config.toml
model = "image classifier"
dataset = "simulated grey scan slices of phantoms with and without marks"
horizontal_flip = false
color_jitter = 0.1
norm_position = "pre"
mlp_ratio = 4
head_dim = 16
inner_norm = false
conv_stem = true
loss = "cross_entropy"
residual_init = "scaled_by_depth"
beta2 = 0.95
eps = 1e-08
sam_rho = 0.1
Rows from block 12 of a small image classifier, named by matrix and row number. Rows with one number belong to one neuron. Each number is 500 + 25 x the weight over its row's rms, rounded and kept within 0 to 999. All counts start at 0. Numbers have three digits each.
After each neuron's rows are labels from the 100 images, of 14976, where the neuron reaches its highest value: "top examples" is what is common among them. Only what is clearly more common there than usual is listed. The data: simulated grey scan slices of phantoms with and without marks. In brackets: how many of the 100.
# fc1: MLP up (model.blocks.12.mlp.fc1.weight, 1024x256), inputs 128-255
# fc2: MLP down (model.blocks.12.mlp.fc2.weight, 256x1024, transposed), outputs 128-255

fc1.598:478491535502525481518485485491491439499520500535495495484504524462472476516506460448485514516503512496488492494532482473465531507537516488431505489479496501478506485538518462529496442520560501495477521510464514472475462477482474532505500506493497515537497539478520513494504494493495505528477517487535547452470465489495506486489506517513469508495528491536514484454499532513509527536535
fc2.598:507524470501526542499486302492487490514488544505499471481556539551493474515513543556522523537500516536507485515507494502488522527479506469492557494514511506493514484511496511519529503502493468486529475525523490497494481459460474456536480525500489494499504504517522528497515523454504500522496493485494506534514481483514509493521529518501498524535505487505462539509519478496510494478528
top examples: none (100); limb (100)

fc1.654:534497477474489523510488476530488507554497499542493481510517514513475487499477506489516480534519522477470508539559480501462496509496503478518497559524477489468504469490494487488510527545514494465479480566443507457504474478486515549481530510529478550475507515526501521450512479512472470514494543501509492496484509520503495491464483473521524502536489529509510514493479509489479531497480
fc2.654:474475472480499530482530560489495518537477497535479504493473502492509496523510445537484467507490499480509506574488490467495512504528522498503488593445545473528498458511497483479486525510466452610511474489482462450495525455501528479497501475506501505517497532507492511488441493469518469515460498498467551499473511506528503521511505533527490527536490498482530475518496464511503491439509
top examples: ring (100)

fc1.646:492472484529547516535480459532490482475479512474527521509445449533497490492468506494557515513526511475522495536522508520507497467531470521477484531496488496507465532517498510507519522485515494470491521502543477508533451476511519533482483541486477516482540505511477477483522496533552507493532488465511510482541519485474525510515543502511487497514506472434523513526479511514523456451504
fc2.646:540519504529472498511491427513479514505463497469518532525495520484495556531520491503527556438522499530534515485523481545523495519490494486478502513471512498533490464533492509481497498518480545418483449481521486485504522459529486467502509513554482552531506496523501480511503516504480523525531512521523519510510471534481493502522535525465490498490520518506490501463524519499457487479473
top examples: bright spot (73); chest (60)

fc1.680:507485486503516506499488474504490532519468548492479535477484564467503520545498479519536516518551470504557501482498503485517512504542521497498466522519542460494535511495505507531532473541497484548490556538492531472489511525502508526461510489547541496546515533465501533527496493491486530497508554501543489477476536531515465498513480525510458531505541505487542497482507480487521508500512
fc2.680:498495501492486474495495587512516488505504535523538501466488508537479499517497525454496516525506455516479458522451487486499493508472495521441574510457494472452493461457461495492526521508502493399519535480506473500510509489481520489476462543499491517486515488509481483515524519509511543478518510523514526508485484453492494478536486478475578486544536516476483502519434509505525477475502
top examples: none (99)

fc1.723:454479493471468497516508468499487490470504517484528525544525517497552465464512522540508499515474488524496492536461515475521506487469575516509510519501520533501501530532526505461477471444484517542480513530546502491478532466520481519514487516525495530477528510533516535494497508485507479493538494467526544500468453502512493483473466511495520521508490485554518503471524496505467514448485
fc2.723:495516512501478509495535710514488497498492460515518503485506525514503487545520553523484502481513521458486470468529487496509496508498492510469521495514495513499489505535511530498528510490516502457528478510504464485498512463531488540458538493453516496490550489471530504482487499505495498500493480513481521513475509526520514465495474530490528505519507481484491471498496504501480462498511
top examples: chest (100); dark spot (60); low contrast (56)

fc1.558:478501501471493522508475456449526539463474509504542530483495437488491513507486518511497559534474558493489492486498513543537481509513476470494494501526457450517507503497522480519502539473526491539486498486540522480467465506461477496502491515493466472497478492478506496501527472514497501544511479464496508562521451495502518517525514467572470519494529475483548484498476497478550498542531
fc2.558:493495507512477492520507239496533501512497519501468481518528458469498546523485505511518505483502530506505509523480501534522500498518481490509516551489505514498498504480454521501510481504483476523504501556506473510482540495478505503491518502517513484514512505499472508510486510518477513491475517521487513527503508516530529490508521497491515485527490491535524502472486477488485511549501
top examples: dark spot (100)

fc1.78:501488529496532490497456492540497473467509530509539522517482513465503514508482499502477524499467473524482506494500469494483501497549462516452520528450444512510491494488481531500512524527520506500475510498473508479513496551506498523494495512540506539494491564523505503470513485513509521506545497489542545492481475523492475492504533486520523486519511517497475505479486526480497516490498
fc2.78:490539502509492493541544620480503547509508476508539505489503495523485518408524484503505489518512509484504530486522491536450426507475511523487521512533515513545502499509513504505480527510522483519527469499508530460467479487521520480536500485521516504527496521510523498470480523502517515541480529539525492500514488499489482484491508519514469479472483509475522501489531490479493464482455
top examples: side: left half (90); dark spot (66); belly (59)

fc1.291:460515467478502499502509484476493508498485489494508479497508496462523453487469501514502533518520465522547523525489501487547476499478488540524471524523558497467522499462523505469481524531499519535502549560434511522490512488478537517520501500505530561473516549530500523534506491480460531525479530519511469497546473516462556498508448518489506514504486503493501500458485531536493487490522
fc2.291:510535520476477493496509730506502506523490504502491489493535483504501506446499512484503532501514534543475494508492490475479545491488527505519512529506482472504481487476492498492512521502461535491469495516539506523477510516486492515485505503494531505526517494509477487476515511519527517521481501505553508480521498505492475478495504476518519490537527510495491504523464488456512492510493
top examples: crack in bone (99); chest (91)

fc1.137:487481540511517465532497500490494504530538469514469466511507473469480476505534551420510534514497538499483495486464472506508518522504507505492494494504497518486532492527484514477508472488503499534484485526489508474484455544522486465484511467464475516515501512524501456463487490519464508502506540497517470470491509501511445518484493507523498492513444507468469504511539527557477538499488
fc2.137:489494497478500522481534776507511475509504509478514498481509528541517504443505454507497499516516479514503521511489522488487510504488527529500493484526505487513510513498509502538502517499506503466493479517525484525510498461526524487483486492486510491481490521501515493521517520497506478520484482497481524498493472469490492479488468495483511511488540468515492492483507459499489501517491
top examples: crack in bone (86); head (57)

fc1.565:501514497535467475506447485512475497458515474495460474452512506492453475455509509440509479527512490530521479503516479487479530505493522513453501455484474487525513495538530502518455517485511475535511491448468515496493501487525460538495462540459507514478459516500469522470482509499507479510508502549491472513521499479484484465471491491511507511505521487492460554539480521495518488505483
fc2.565:508510484485483473483506710502450494484498530469515520501469531526507486519513489507482499497552463518443504484504514497515508472509521513505554491536535485498498507481490485492492525474515540460506490500468483488489479516529476510522516465473489529503487477470546495488503495501495493555484498493493487515498496504491503539491488510495470523482478467510515501447496471519524504529514
top examples: limb (89); none (88)

fc1.28:498484539473519505488532471520499493489514486547500497494537479485473490471486548535518464498483548542540488509492488471493491546533518468538478510527507488526543534541483506524518539522489508498506531515524479474480506511529519495511534454488520511531535532486489492458493489516457507485507503469469499514494481557452503549486494452473452493480512506498504494528515492490523498499505
fc2.28:524506515489500491474506345445515496471455514483489516483454503512527530623458504480468507500530499466513484506495525497523512499494491555529482502519486479491505504518521507484498472482514489435503484482491510509513522469486493541495489465518496461488513528506517545553506513500525540488515478499517556488505513461555496492470498489516486480473479481490530507458507484435479528502544
top examples: ring (100); side: left half (70)

fc1.239:468500487520472534510469448497531517489478515519501492475516484465501500544517500418517474500478481498526503474467481535510508460479515501505528508534507530535481523457488512492532469510492544442511508486493512497535513526472488471477552514477483472521484487501555516506483508496466496504527476476481520510482518498521498532526525504521530509502464535510467485523501508487494486502479
fc2.239:512476489497481496449479330463515485519552526540472492471477494482499469502510500495519503488523505474502499459515509509475453473515519451500530528501513518505489496458489471481488515500485511508488443506481476502512548510535502515533490509520549495517477527478521531467509523541545492494491474526516485505471541501535505481500534472517532473472487504523507480473436488515524480510437
top examples: several spots (100)

fc1.21:462500491491490530454504494506517474497506524498495460493498482513501473440515514484502458511511525518508493509415459496508481520492563536506481494488518575510536536529529480515476474499466487542505512532495506496489537529524524501521510504477466536469504514517520539507488511496508514503537537498520510485504440529507467509482477518519527493491479518542499501480500529507450532473511
fc2.21:498509509508520482523511794505480503486505490517504507494527512509501495516508474520479503494514537503483506482511495495503527503491509479516497505516495523517490490525498486527519532503516518459541472533490488498495502468524489509492509501496544514492503514492520476513510505517474503508488512518471532494483482479493519508477456495493495496493514471513502453520504493508498478504490
top examples: chest (100); crack in bone (94)

fc1.523:453490481506503517513527499514539475478526537473503482519475491577503506526514535549531506483475506498486481479471504515526486479471465505503492503469513531560453513450456466520529513464515488483474522483540481457532488500539554449538478512448521516500540485519513501451493455505504544515475504512466439484535480524476536485505541491477542467509549478502469498518441453465464467487485
fc2.523:521549523506454507479530553525483500523496501517490510498508507458501480600500498496512494450543469517516482456464485521505507482477516487505543452489507511471533533493506520484496479508476543315506527507488499469490548480482515503475515545506478527495492482528474515531496521471517530477545456500532491499516476507554501517512531526501488519502515504511500510476471514510495506513514
top examples: several spots (100); side: right half (95)

fc1.730:508535555527496488530507464476483461511497462517485494513452485506480474507484502523485489512495507498557517484509465513505518499476488442521459507454489463512533487482477501527524498508477466529453511494481488467520515475502499555518557475495496539553499496470502499496535497457458512537495542499545478548462508463510512516502498473506527515484526485492485465502469511532512493511483
fc2.730:531502527514513517494510396502465491537484488516502463478515541491444532512483511511488492481513552489485519530465492491415496474493510505494521567534480506476503496511502482522534514481515434542544504499497479480439520490510506467499484465513491477511479463503519561515501467517472484456485504503500489535507492506551480501520492533464533495530473524475505483510509472504516499505500
top examples: limb (99); none (98)

fc1.470:488523502527496481520443519513497475480512502528480478486512502476439510470529485456503461504469480511531492497481469508499539472481507523466495452491486521518522501535511462541440460528476504548527492473479510492516510526508496504518482509508475501458484485467498484519472487556526501524544514476516479511481481515488463528492511481502497455481516501504485527531488520538481544475503
fc2.470:499492480474509491465520725489465509467515500484500496496488500538532490407523458525461491504506488520485514504526499487492506516509540503522519500515519506522485498462491490501486517509508480552513486520480479481496509513507493482510523473485539514514468508471526483505510528499475508511483504505485492472523494491466498540499474469495481525452504473564475500495537499497502456509478
top examples: limb (69); none (61)

fc1.95:474504470477491465512560468468513454477481502488507522498511503499521524493495516490516504518471504551450497510483478502498488491519579478498509532487491509525481496534553494482505466470514514527471512506533484480519464513482499478471524489492458503457537513483542462474448480519498495506512486480545489484496491469502465497472542512517483495523501525526512523499499473517480520486495
fc2.95:511530528490515501475551721500509512480474493492512517500491500507510486533493477496474485495497513478519487469519532502504499457495509483479491523502519478501552490495516531518514512492496512449520456471495483488486472485514509490471509479500532463498527508501495504486485532502487508492512467537476512536508484511502492509517489504500476484525488481494488462525522476486533448502517
top examples: chest (78); dark spot (71)

fc1.679:478501462478511563531534501490492474530535508498519503523483548534496509517454488559526499493483512508471492505483500495496488485522504488523496528478484498506436494460464521489499501483499449499503510503522474493495506463434516490490495474464489488520520490512488567536512528474491540513457514513468515482495496501529483507514499527475510458524486468497517542521484468439514492495508
fc2.679:509516496509473513493526704518525501528485481513526498496492542469486463475503503453509482486475498491501521507493499524449515523469501515499539561514510483474477512509495520508484504478460504549504540519503522495487529496527512492509483536467484540488523482486533508512502465502512492490497491509524520488479471549470533485500475510482502507508525510516533528504495540496543497507499
top examples: ring (100)

fc1.625:510495555517496525492445485515502489530501518523501491467500450466516502475521541504491501525474520489491494474506486491463482457461541488536496479532466503543486478547519488490444505488481507497514482493505496517456529504529458514541526494480533483488516520509534507504525527465563534482474516519477539479463495532511451466518520503477507479509463521544490517513479502481459549497528
fc2.625:482508465539540459533505769496509525464502486495496494500520495507508477557472474490478449511507520536467488523497508480491492529518513504491511476500461530505491495483521482520492508480476493482516467495470527481523518499507495501488508525532493518492492507500518469482485502502493493494478520501492478507493476498490530515495517501510500518486494475489498516483529514530518514481478
top examples: crack in bone (61); head (54)

fc1.47:474522475524474542458503496521510478492495550454508504491482480489505471481497516515534479489477517513574481504473449514508502485499530539514487509520494491515494536472535447536461471504490478515499469519505467526509533518522466489527497520499463503481484511499504525512461526486552537491553511496516508478479476529481486533477472489511511490492499483557518472521539541503450480521508
fc2.47:517516500519486462501512703516454509419523483481468511490489484511493485526521466521478483523535504476478498460484526467539522507507491491524486479511485507489487473496445510512531492480498462485550477519466528488467510493517488486487526475501504505518464482485490457517509505530488539491477516490472517475503532490510525516461479460486487516469463468536500448534502500507506516475511
top examples: ring (100); chest (80)

fc1.268:506486494527530524473457495536482502476500536454508515497479527485508470496510488490521480480490516491500515506492458500508479460528536491480472501503516526487504490517518490505458488459480508497506462537514515474491503553544469468486487490487470512504499491544471532511485492515553560482535511511524536526488548508467481470512472490487525509521485504522506515532526534493467516520456
fc2.268:482505496525505465492488682508489517479541490471475495473478486534494497509521494500461474501518489531491482465499511513572503503506480508475499411519486508513521500519491495507508532537512486398534473486491510492532456468520507496505472518513498509519501543501530425498505523486527505509514514482497498513484474493499545507476504486520527533469503494498510491541520496494478504490523
top examples: dark spot (92); limb (63)

fc1.160:467459489502492507502470452486520494503462497538493499487504497476494491543523532443501491529489498518479513512518535533507547487478468470509500527547522527549501505493493518519489467493471488442520501495543518519505503511479505471463555467522567485522492466501532490568479505495500497483501471475502525475485537510510477535535509535516504506502470509470462471500492544500519492533508
fc2.160:504521508510503497477495315493499477478511479499464515489509462444479471472534497509505511502507515498487512469511494534510479484487485496506563540527486485524477509492505513509503526491468501580501504480503467491486516461508518478496516528508535509524484521475534515483506512510481512480514449515503484537524500530501511507537484476478554500481507482557500487484468500479498522511457
top examples: several spots (100)

fc1.394:533504442492481534510480455502490489497538550484497506483465526521492465520448543512529466511470530521486472510522491496475530469523496503521500506515519509542523460526482485532461520451478488423499511513530496508525514496536462508471490539502497515488520474541507530477494526501509565501520497498519473483464542510495470526470502515518509519463521514486498479540513517522499434474513
fc2.394:500493516522550544478480430513526553519469508510481498520505485511494514510492513505515520489502478491522520527511492507480534492538490459507508428478515522455485492532521494499529494506484498534538489484451473501521526461501475450524469492553530508513475492504505463494486502444485540477500497527501510550540502543480467494541494502493525470502474498476485508459533553520464504482522
top examples: dark spot (92); side: left half (79); belly (58)

fc1.123:494534518513504490481515486482471472490492493519521497509477553468492540531522491516516467511502466521541472484534542535528555494502527471516472545468515484529511479497482472558476465554522482509514479491509494496492540563505491529465541490501531510484502545472507499521507466503473498507505536471518538498475525485498493500541509497504442548487516538499508463498487512548510459542492
fc2.123:513520484521510525484495462514513500546486505563462545518504541504504456488523523501509517489481499446476500496463484500460511505456489507448535506481506514460488507469519522494535485489479488495512496540497498533494514510494530450524473513516465508520497472495512487508516493534539521488505485497492459545475488533511518522527500503486492481488514514497437484428502474514545468474523
top examples: head (52); none (41); crack in bone (38)

fc1.108:505482508472511509488511463527481514470514478473505519465484468493493477510509472526499436509548473511515479489536516428535504477474473491520536527561497486516514521499522526480472505487494496468538502527469548534502504495517495484499480446485551480506518492495504492466486468498533478444514505515463539492519463556493479524463525442519466495445470532539504464484512473515521524530487
fc2.108:510530486521499492527497244472506538479505505497476517510481518497492497540499501480513501490497520500491474499506507521509477481503493518525495520501471513497475478534472542500528476505501494526529498484508517462472528494491493489515526495488495502476489531540517525492498504517515487490496490509474530521496488530489500547453515504488511510490463458518516486471513519485517495496515
top examples: ring (100)

fc1.79:488498513491537467519491483522498434500506500499574519502468545511513532482523536493488480470484486499497493505504483510504519491508470501478487532470482479510497512488485478540543486471556553520476521457535508509533495506468511542509492515516497472511529517524489490524465438491481516483490483499530497484478528462556478512502531532497462525486505504529468481467499467528523434522527
fc2.79:530504518525515549498477430488442482515512503520467479505521536517493494505487532546510527531486506476446486540467457516465504487479484496470505521463505512483455509513524546500530513528519457543511505518508479475479449504481521481481523470540528495568528477519471511509493504529506504511500549508512483524476502511515500502564516502480511456526523505489471470467498528544523469532508
top examples: head (71); several spots (63); none (37)

fc1.206:482497551487491537504471503503512494514510528519514529515486480512494470482440508496540495497521468492478516484471479493488484521500497487544514491543525512469499479545526490477510532491461478489454484507497497508503530473516455483500481477472401518523554532508477527526507518493513528438494503501530516477440461484498514490490471494436479528487504496519526494545488543496460494472485
fc2.206:495507473502467452492477796508477499487497509471510493504500506512475492486495485517500498514493538509495493475527526499542527500491489494493476472523463504507454483512532476500477507494459494466514484517501519502519482498515482513500515513479536502496490497474496492482522483484517487486485490534517511505462511493487499494498485483519496504502494498512503480504506490504492523472499
top examples: dark spot (100); side: left half (93); belly (80)

fc1.479:513500480520498512463488500505506461485522511478481460474493521523472480502507513527518444478480485499536448507492474516470511471507529498491483503509495513551501513525528480494462493480505496502512521454522480496508558515533474485512484485526501473484445516465490547529470487509552544503512511484515482480486502542472450502472498463477520495515511495564467489538526530494472473504479
fc2.479:491498461523466491486512655519466530451524506476478512472494487509524476568495515463477482486528530513511474496483500536522511496475501527524541460503505519495487503492519514484484503530516491409512481506461490468483486502541516499514558515501501537515492488498517465487507482531468515496456509489505462476505486504490503556499487515501475543445454461521491482462524515522525489532517
top examples: ring (97)

fc1.56:516523504565453438538450493508449474496511493506491486445527520523419518466502496438484499537486518505520494511506452530513538499523507536467477454472464481518523500522529489527471496513505492538524498503467519489489487502513485496533499530477513519503522496500486499492522503511484478512494503513529470491492512450511534460469506507508527512495535473483505548553499505503491476537478
fc2.56:483500493483476525485498750527473453483512525475517511508480510534508509493494479544481495514540499534511515496512500505471460491528513489467532538551522483521511541510489491504506533481520485433515471505506464483506479503475495519499488486485534467498493480480519512493510511474488466521521502504525485506495486508514508483506482486507508509480489484540497504497480451473525493501522
top examples: none (93); belly (51); limb (49)

fc1.127:519490490544466473512461485494496484457494483500451486504499506510469524492474523426490501501486500508481494526488489485531566521499536487449536469441499521536493496495508478521492489454471462485460469455470528476479487509489493464516495521444472462497497506469508474499473474530456502509503497479543455503503471474531514506513514500498476527510501474487484518555509550508502480500488
fc2.127:466489479457456530475512748489490485482508535484525507504471500514491487444515466518490511489503485524495498507524483504479465496470508492477503551527501496542497504491478485502498507494521501468509470473508456482511482523470500513493480494491536497504471476476513478492510516482508502506485460490500488504490498501485503505512471482503494499490501465534471521487493453515512489522510
top examples: limb (59); none (56); several spots (44)

fc1.584:528495530464474577490485501519492534525511519518494507479503485479513459507498503500505500511467488483471512472505453482472501518502498476509532514518510509484446434550506472491492524488503476499440521475531494541486551507532458465495488509485490503528480506502497493508526521490541569477541494503500510510487497478485481502510509502462486575523529511475498543510470509496481489487473
fc2.584:498484448511503466477474769507498508487523491490495511493514526491499486549489486503493476514526516524496471492512521500555507494498479487480505513512487489506481516503510504497492512498501496394511481494479508466548508474531466497478511504518493524516503508484503501510511455511483504508514481502501509534475507515514507523501498495505492523494491485517489497475496485533488503473495
top examples: dark spot (99); belly (72); side: left half (71)

fc1.426:468506528557506530471514458516496513493494512500483508527499499482505463484506487519544459474496440521505473494545518519500530524464560518523477531480498499502474501530510502513513482524520527509535510492513528461479495538473482510457499515531577530496503513523484515533516494523491482509497542506517544502522493527474521484487478476512490542511523509470514478501496546514502499482509
fc2.426:506508552521487504469512432509473504544517514471497514486510470514485500446518501527514534502501495451469469479505529504486517508546468458468510501506507512501508493456503518460493494513482517413510529514472510492504532494510520479484490486533501551518479502483523525503529472508537514505523481496507493510497473519488509475502529491512515464524539542492486508462470511501515450512520
top examples: crack in bone (100); side: right half (76); chest (62)

fc1.491:520474485481483483493547500498460485529487469495520506493509484487518501502550518475496529522468457524481475486455495503533506470529480488483520503452468514496514528504496461533515485530533514537472490467526500495492478543473556482482490523517478510503480560517481466431474496527467476456501479461526448467489507471555481512522569499534507462495516519491478546512521528561501460534522
fc2.491:486478491477487504489502722468530496492512495516488481513492516523494517472480499504505492514512500479526496517485494500489461451478516511450506556520518502510541527508484531519544481467498512493528494515492473519498497495519490496494468455503530471521476490508490539499491541527501518491488505524519520497492502488501479513533450495496490489492497487495499499530537489500515444504525
top examples: none (64)

fc1.363:446485483474494452482515465501483498508480529531532511497513483510547483499517512559492501536524492495521513514460504463513503487495561515510476519527545532464487495510516524478511476477486498512494519562497524483459498529550483475518518487494506524514524543521536535489505504475495534520494558499501490463468456511493443501490444499511514522507485513548481491495492486473513484461472
fc2.363:503510510520492503483499764515492495498522494484521525484513518502499499523486523491501496493504504497510507471490478485537517495511497490482506473493477514492498494505513503479525522516510503415537467506518482498519513493494497530452489519502525515496521509484467469490499529532496515481528495506488512499495496460507540492511512503495548494534538488491467471525481521493482497470496
top examples: chest (100); dark spot (81)

fc1.193:483493504514555492485506480530480533476506488504427468512532484479513511527510481480491469495501514484511497444505487445491500503517515509496523528496516515492480524482478510512475506520488540518494523540477509483462563546478537505476481557545535433522513527516498577477453450531510484517501485497470504499509492561508537545528513487545448513462499513524508498515526551474494548491486
fc2.193:527534487529507469493513348471508535542534502505494497534477481518477541444500523473473500466464533474514506519499508548508474497488517482527482510521521518484496513473512497473513524495495546524525493481510507487490501496448455519542529538475505511481495518551470473483485514508566488493494506514502483517525480499489486518511516489484513459508485505486523525424473524498474504505509
top examples: side: left half (75); dark spot (58); finding: ring (39)

fc1.223:472494538529492497520436495493480478467503493518491485499505532527438500513466490484470497467492497522481503532480504503531535507520517490468475500449476506551472506504486462482512496501475498512490491508459529523476467546519475522467497474484527513459506495486469518484495493510499471491445534506507560482484511502522525502488547521521473521501560514523501453513512511505490511507495
fc2.223:522489460525497448505512372499504510499508528532505518477543490493548472466504516543486503485504524480502515513473540520481482552489501500487527510522502474476512458499504525494508536499483469544523445520498477484475477472488547463543479509517486499506527525492541488485565496494517496477473535482472477532469480511495462507468508501480491482509503451501461546475508482467545506478503
top examples: several spots (100); side: right half (74); head (52)

fc1.301:472471496483505529515528493481496499524515460504502490507525445433526474498518497475515509522502474482515478527465467513511510523517496506499447469461510487496443466545516500487496515506534492518518477539511511504487505515498502450433484520509513562529496522525527541478516493509433519490519529462530479467500502509476478512507495525505483535456473526483493515483509492516492489490499
fc2.301:508506500473488505476506760506499478516498504482490517479514519522520489484495462511509512513501475519496482508486509493555487501494506462479506478522479470472537531488504481516510496478501538392476508503501497528527520512522527527499503500506477474490483490511486488528522481508524496498520483493490537514515498488506499500501514507497527478516491509491483495542510487486481479485510
top examples: crack in bone (100); chest (100)

fc1.662:525512495534528476493483504480504493531507509471517511538474509475469444515507480512520522517504498468518544499478544491509465499513499517514486503485519503490507478491494471528493512511492508541521503540493503506494497556476503499514516483524521529462525479505477462493516481494447490510506550531534500495496495540490510534545472540493499549485512513479522499480512491513508552525534
fc2.662:491475487519472508485514590515526509516489522533514515415488513492493533533491454507509477525496497548488510504490495473484479497546512481490511528488490481499484482518484493498523533502478513390499509477515527549549505516515520493472519514448491516491460498519496514516483528451498489503518497516510502481463494455483511463537506497519513523543518518509505522507477492485502467501475
top examples: none (79); low contrast (79); belly (54)

fc1.685:487493512499538489497499454538540497504528456521525518529493466509490487507500469489490483481522494538476492489501524534505515511447469478546479548529517522458498494523494485484473520550481486478544445492533537496495507484479522477520467504487483499508472519498487532506550511510532498477509520502486541485480492468501525456499517478577560539473510506480445497492485501502493500511501
fc2.685:532531531517542497491519401500456507504514464478525516501492516539477526436513506512485494509504505489525515476504492533466476499504489569493511491522544503477503436462510492521459492516501477522508506530490493491551481475499490484466504510473481473529447511528518544559516490526526520476490507513501472525506463504498499492545494522514529455499492526459570487462475487478485489467461
top examples: crack in bone (100); belly (55)

fc1.316:524484444453547465562509468492499496517510532522509481528525528545516495487519499549503462510500490526442492507501502468463464496545472490499512529486488468487483526483507506470478513504489446494502471536478491506519477467460479502466505525502466504491498500467538514541522484469512515497522489502481499494440497508488484482488486540543518492462447506492526496540526464508514469496526
fc2.316:479508471511498524460524621509502505516468477507509512502488509498517499470501471506506484493457509504497545532496491511474508529507508488512492613466537490526457465494494497486522493502462451648526487487514505484476502487503500510500497488476534507535512523535507490505467513483497489487492512500499518459470515529515508508488506484510480522489512499495507458513460486499477469489498
top examples: ring (100)

fc1.251:500488491514518519505507482475508512490470488489515486466484496509456484499490531491453459539505540495491538502543526489477502484492505493518543503490499522460520499464521494516482499498516523536482464489484516531531454510530490539525500557524525490476469563483467548512477493506521500483525469511534524479558499493466489540511498487484522459485465491469486480465540485521550514514511
fc2.251:506542527421451417478483657512498472461485494473495500479484462505543491440504533532471516497539542472510502481510483486500489518503488508480465533501500489485498496514521521528504465490469492539511490487498490512498471458505480489491491480527523524548523467513515489517491523477526501543500482506504496496488474508522497528513502505519499505464530526498476460483479499458481511481510
top examples: bright spot (100); side: right half (75)

fc1.82:460502458510572488501506452530545529490487525509520508500510464497511485514504517520505479503502487494491483524488546518503493548484484505504489499485486461504474542459483500484502537499487519527515461559498502491463531545461485500456532497495479486542504514540531523509533495468503485530464538530496528498485508509470537509519494511500524490481487520508501533517538498501545477546538
fc2.82:494483493490501487500496656533459517519495524509505526523509482506512499420510463527476475525503507512526504506532514475479537533522500458486471542494533505516546486492544482490519482529465464484524492485448504472518494469493533492496506493461543512528502503496502522523491465510511511509485461538476478540506515496534507510515514506522487487494489492496510476455464484508468473464458
top examples: crack in bone (100); side: left half (70)

fc1.173:514490496534500550545481457523492530427501509495528510473441436538515495521449494502519498508531540474517490505525493527493517490529478512516494499480533448494472502489497547520517489447505460528478499482533492519507441480523528474502520523454482522497517469483514496456545527514501536538552503503500498470514500538458505493503507519476478471500490452498526493484491534508478491460496
fc2.173:530519484492499514508503496504492536489475500494488532522513526512522511522496456500533545455529508484507457517517490517533500503486485491498477512450501535509479513502514484464485477564492542401495440479532473486496473474525475474500512481547481519525484501519485502526496458487492524504508518480474570499499507519486477522486520522477486527501521540485494500494541496508493472495470
top examples: bright spot (74)

fc1.712:474499508507494459494481469498485493493515508533503494503496516485492516516500503526485498517501484494558501475476509529503518485518511479473476529436497480519502498499498493550515478537526491567492546495488502454452502534495524538503524502530498509551536491455513503512527462492441512501492518460544476477492479528543487515519476496492492534482544484509478496451498494497508520517561
fc2.712:457471494499510512476532466510536495533481541546531512454447516518504500514511493507481470532537501496475532513480471483466487492530497484445513547479502484470445531473476497515530522486502552490569547491498500503527485519454523503509514525509494483504503437505453536516494490497501480491500510481508518453466485476516468467527473506496500497501493547507520525477498495491503479547484
top examples: limb (97); none (96)

fc1.701:511481474529486499490497481474530529521509502484501513471499520481446488531496497526497512530502519516508506515524520507507503478459511530494512535477489472507505496500491464561522509497538500528500452464504513545462482485517490522521564548508483477491509499500524484519536508540482441515520519505500539458531506477492508517500502520433513497457466463499494488480548459456481526520519
fc2.701:477508502482461455479507716525482483502520501472498488487480489497536499477494499508495465471524533458535521480520512478513512486511489516488460521479515507513523481499550506494476500487476525515498491513504467490507503498508512518455479495537571499560524502487538516493462495493550518556499477512501504539480510484479509505526491492493499523513505530476495489535505495474478489470535
top examples: bright spot (100); side: right half (85); head (75)